config.toml
arch = "resnet"
model = "self-supervised image encoder"
dataset = "drawn branching plants"
train_examples = 145000
image_size = 32
crop_scale_min = 0.3
horizontal_flip = false
color_jitter = 0.6
cutout = 0.25
method = "simclr"
norm = "batchnorm"
hidden_act = "relu"
depths = [6, 6, 6]
kernel_size = 3
stem = "single"
avg_pool_shortcut = true
widths = [48, 96, 192]
projector_hidden = 512
projector_out = 128
projector_hidden_layers = 1
temperature = 0.1
init = "orthogonal"
residual_init = "zero_last"
optimizer = "soap"
beta2 = 0.95
learning_rate = 0.003
beta1 = 0.95
shampoo_beta = 0.95
eps = 1e-08
precondition_frequency = 20
max_precond_dim = 1536
merge_dims = false
one_sided = false
adamw_lr_other_params = 0.00081
max_grad_norm = 5.0
max_steps = 6300
batch_size = 512
epochs = 22.2
lr_schedule = "cosine"
final_lr_fraction = 0
warmup_steps = 180
weight_decay = 0.3
adamw_weight_decay_other_params = 0
Rows from block 11 of a small self-supervised image encoder, named by matrix and row number. Rows with one number belong to one channel. Each number is 128 + 24 x the weight over its row's rms, rounded and kept within 0 to 255. All counts start at 0. After the name is the row's rms in percent of the matrix's.
After each channel's rows are labels from the 100 images, of 14848, where the channel reaches its highest value: "strongest on" is what is common among them; "lies over" is the class under the peak. Only what is clearly more common there than usual is listed. The data: drawn branching plants.
# convs0: first 3x3 conv (model.blocks.11.convs.0.weight, 96x96x3x3, each kernel summed), inputs 0-23
# convs1: second 3x3 conv (model.blocks.11.convs.1.weight, 96x96x3x3, transposed, each kernel summed), outputs 0-23

convs0.75 116 [123 152 124 119 126 135 141 152  84 161  82  90  99 144 160 102 110  90 140 170 154  93 119  94]
convs1.75 090 [134 140 110 130  80 113 117  99 153  81 139 157 185  87 116 131 136 125 107  87 140 186 137 109]
strongest on: bare; leaning left; narrow
lies over: wood

convs0.52 094 [139 137 137 110 124  70 103 125 142 141  54 110  95 144 152 174 131  79 124 127 107 167 134  88]
convs1.52 099 [125 104  94 122 151  89 136 118 124 157 156  73 130 150  98 133 156 155 155 107 131 103  91 140]
strongest on: narrow; red berries
lies over: wood

convs0.94 106 [149 129 114 103 119 108 129 119 112 101 125 138 128 132 101 168 142 120 134 135 111 102 106 158]
convs1.94 108 [114 142 111 135  91 126 112 115 121 137 162 129 152 100 156  79 115 125 128 125 100 115 106 139]
strongest on: leaning left
lies over: wood

convs0.41 113 [110 156 119 101 139 116 141 110 153 107  90 127 161 125 129 153  95 115  97 134 126 115 102 124]
convs1.41 097 [133  99 153 138 180 102 128 132 120 161 109 124 127 115 189 137 110  97 134 115 154 160 129 128]
strongest on: pink blossoms; three-way forks; narrow
lies over: foliage

convs0.5 110 [119  93 117 103 169 119 131 137 119 161 109 126 169 100  54 136  97 129 111 164 108 141 136 160]
convs1.5 092 [121 163 135 119 156  94 111 141 129  99 151 113  84 146 138 126 125 102 124 132 139 162 131 107]
strongest on: white flowers
lies over: foliage

convs0.65 098 [122 148 129  98 140 147 137 158  78 178 125 136  77 152 111 151 153 166  50 125 113  91 121 107]
convs1.65 101 [138 119 156  89 122 125 155  92 156 113 121 113 113 134 158 106 122 134 109 147 118 149 132  99]
strongest on: green leaves
lies over: foliage

convs0.32 099 [118  89  90 144 119 111 115  95 110 119 118 103 138 144 120 116 133 134  80 153 123 117 132 183]
convs1.32 088 [139 124 126  77 133 118 134 112 101 138 122 105 147 162 165 175 122 110  66 137 117 159 103 164]
strongest on: wide
lies over: wood

convs0.51 099 [165 130 106 105  79 114 126  94 153 137 106 123 105 119 137 192 120 169 176 129 126 125 198 148]
convs1.51 098 [165 136 116 141 173 109 117  81 168 119 129 110 154 124 184  94  92 122 119 156 157 119 138 145]
strongest on: three-way forks; wide; leaning right
lies over: wood

convs0.20 091 [125 145 111 114 128 108 114 123 142  98 139 115 131 107 108 142 124 152  84 130  97 148 126 191]
convs1.20 102 [137 136 144 139 135 185 124  74 165 134 130 103 107 114 114 193 129 131 105 142 132 154 161 117]
strongest on: leaning left
lies over: wood

convs0.93 139 [144 120 145 175  94 108 112 102 115  93 130  90 109 120 156 100 152 114  65 140 151 116 116 124]
convs1.93 097 [ 90 134 182 161 150  89  97 114 128 165 112 124 108 127 109 113 143 130 128 145 125 139 167 177]
strongest on: wide
lies over: ground

convs0.71 138 [ 94 103 113 143  87 122 124 152 121 117 102 126 121 118  80  99 142 150 112 130 132 131  84 151]
convs1.71 122 [134 117  97 139 133 134 160 124 125 100 142 163 141 106 121 133 173 120 129 149 130 150 124 123]
strongest on: thick trunk; drooping
lies over: wood

convs0.78 088 [114 124 145 111  98  99  79 135 113 109 147 134 161 119 126 126 149 139 149 118 121 122 147 126]
convs1.78 094 [ 78 129 122 126  91 142 180 112 128  95  98 128 111 202 135 138 113 139 136 124  90 139 122 151]
strongest on: leaning right
lies over: wood

convs0.91 110 [113 134 133 130 137 113 115 110 168 158 105 135 118 116 128 121 156 103 167 150 172 155  99 157]
convs1.91 090 [117 133 157 139 122 116 132 121 132 151 104 135  89 145 140 135 135 100  98 168  99  57 117  94]
strongest on: night; white flowers
lies over: foliage

convs0.68 111 [141  81 129 146 116 134 124 151 125 145 141 170 102 137 145 103 176 152 116 125 163 111 170  85]
convs1.68 084 [151 128 115  85 161 125 143 182 126 134 108 100  98 113 142 121  82 143 106 124 115 124 158 184]
strongest on: leaning left; pink blossoms
lies over: wood

convs0.44 084 [121 109 139 116 136 166 123 112 103 115 106 156 143 145 126 116 134  94 139 116 115 119 108 152]
convs1.44 121 [103 158  88 157 108  99 109 118 116 119 158 127 155 164 107 105 107 124 128 125 146 120 149 111]
strongest on: two-way forks; leaning right
lies over: wood

convs0.19 096 [214 135 130 154 135 138 106 141 132 146 122 121 113 125 118 151 128 120 164  92 127 103 112 179]
convs1.19 098 [158 124 137 136 131 132 117 166 123 164 125  75 119 133 102 150 146 104 128 135 132 113 123 135]
strongest on: three-way forks; leaning left; thick trunk
lies over: wood

convs0.3 100 [ 95 109 159  83 128 105 115 130  88 150 133 147 153 126 112 117 115 124 171 115 101 143 127 134]
convs1.3 091 [129 143 136 152 167 144  68 148 134 117 155 101 110 130 136 136 123  90 154 185 128 149 150 137]
strongest on: two-way forks; leaning left
lies over: wood

convs0.30 100 [115 138 143 150 108 103 143 117 139 153 121  55 138 160 119 137 123  98 117  74 139 116 171 150]
convs1.30 076 [112 113 154 148 150 133 124 105 150 131 131 198 128 117  88 134 126 106 120 114 189 119 116 101]
strongest on: leaning right; green leaves; autumn leaves
lies over: foliage

convs0.56 116 [145 145 125 138 120 166 175 145 111  93 116 149 143 149 118 124 113 116 124 160 131 124 118 136]
convs1.56 092 [128 110 108  93 152 114 109 161  97  92 145  56 117  71 168 140 119  78 107 118 119 140 105  95]
strongest on: wide
lies over: wood

convs0.31 084 [125 132 101 100 123 114 138 126 131 128 128 132 104 118 133  92 124  87  79 135 126 134  91 125]
convs1.31 106 [110 124 122  94 135 140 120 154 128 153 145 137 117 168  47 131 164 130 137 166 131 111 100 167]
strongest on: two-way forks; wide; autumn leaves
lies over: foliage

convs0.86 097 [127 132  97 103 115 123 169 108 150 142 123 139 137 135 145 137  89 119 126 121 114 129 127 106]
convs1.86 112 [125  88 119 118 114 103 138 137 129 105 130 123  89 129 138 127  71 141 181 163 148 126 128  86]
strongest on: green leaves; narrow
lies over: foliage

convs0.27 110 [ 86 148  85 129 155  89  92 138 148 101 103 111 107 151 126 108 131 104 153 127 104  90 114 176]
convs1.27 086 [110 103 178 150 130 163 126 186 138  95 105 100 152 111 107  93 171 143 126 159 116 117 115 132]
strongest on: three-way forks; narrow; bare
lies over: wood

convs0.50 100 [125 178 118 109 139 117 145 125 115 124 143 131 102 120 107 130 102 106 151 183 148 111  93 115]
convs1.50 108 [120 165 150  98 119 116 128 144 119 169 133 102 159 121  92 155 167 107  93 146 146 158 122 143]
strongest on: two-way forks; leaning right
lies over: wood

convs0.35 100 [159 144 127  89 107 105 122 160 118  85 167 109 155  56 124  93 145 112  98 146 117 119 118  98]
convs1.35 101 [147 113 100 121  93 139 144 115 123 101 122 102 103 109 133 146  88 119 117 115  99 182 126 138]
strongest on: green leaves; leaning right
lies over: wood

convs0.21 112 [144 100 124 110 129 145  71 162 107 128 115 129 120 103 110 121 146 132 179 155 130 161 133 191]
convs1.21 123 [121  77 138 139  99 176 157 149 115 116 160 126 104 139  64 129 155 121 188 126 120 119 133 109]
strongest on: three-way forks; drooping; leaning left
lies over: wood

convs0.62 096 [147 139 136 131  91 136 112 177 109 150 135 134  70 181  91 153 162 113 135 114 130 115 153 109]
convs1.62 097 [154 155 131 123 148 113 118 108 147 118 135 175 152  64 118 101 111 105 125  95 111 157 119 115]
strongest on: bare; leaning right; spreading
lies over: wood

convs0.82 080 [119 111 107 100 104 131  71 127 139 169 114  87 136 145 133  71 103 110 138 135 102 150 128 103]
convs1.82 100 [131 158 116 100 129 135 127 135  98 118 137 126 169 139  70 113 120 136 106 111 171 110 143 124]
strongest on: night
lies over: wood

convs0.42 099 [118 123 134 122 132 129 107 142 118 152 130 153 131 155 121 133 123  99 153 163 128 143 113  98]
convs1.42 094 [120  78 102 127 162 107 138 132 132 101 119 117 117 154 158 124  97 139 144 111 140 149 135 135]
strongest on: three-way forks; bare; spreading
lies over: wood

convs0.8 099 [ 93  97  90 116 122 136 103  99 118 139 141 126 131  88 148 145  90 107 176 130  90 134 104 110]
convs1.8 116 [127 132 186 112 130 127 146 122 155 143 128 174 101 135 160 100  76 127 127 169 101 112 123 147]
strongest on: pink blossoms; two-way forks; wide
lies over: foliage

convs0.7 099 [112 144 127  97 115  96 102 100 109 115 123 110 111 132 112 111  99 135 129 119 109 109 118 107]
convs1.7 110 [167 101 156 133 173 125 170 145 152 109  98 134 123 125 112 155 151 139 157 120  88 106 150  83]
strongest on: three-way forks; drooping
lies over: wood

convs0.2 085 [122 189  76 136 102 172  99 134 129 133 130 124 136 102 122 135  86 140 163 154 141 128  98 131]
convs1.2 103 [144 100 118 165 128  98 180 111 109 101 160 120 168 141 146 145 120 181 186 115  99  89 132 128]
strongest on: two-way forks; drooping; autumn leaves
lies over: foliage

convs0.64 092 [163 145 125 117 155  91 136 123 108 138 146  82 111 139 138 135 154  79 102 122 131  91 136 116]
convs1.64 098 [132  78 108 191  78 142 133 112 114 122 163 148 133 106 134 120 134 141 142  99 123 110 113 110]
strongest on: two-way forks; drooping
lies over: wood

convs0.12 088 [187 102 112 123 126 122  89 130  84 143 120 173 118 164 111 129 192 111 145 125 108 160  87 108]
convs1.12 095 [149 115 133 125 111 161  91 119 120 152 140 131 110 123 107 119 116 156  96 140 119 143 142 114]
strongest on: leaning left; three-way forks
lies over: wood

convs0.25 090 [142 119 157 147 141 128 116 106 139 130 122  87 148 122 173 155 147  81 128  63 144  96 171 135]
convs1.25 083 [116 141 147 109 174 130 110 175 142 151 137 115  81 159 161 135 152 127 119 121 138  80 174 106]
strongest on: three-way forks; thick trunk; pink blossoms
lies over: wood

convs0.17 098 [111 120 119 106 111 103 122 147 109 146 118 154  98 151  86 120 113 137 104 129 129 159 169 139]
convs1.17 087 [ 68 104 147 150 124 114 141 129 144  91  84 137 125 137  83 119 104 139 115 118 127 138 123 123]
strongest on: two-way forks; leaning right
lies over: wood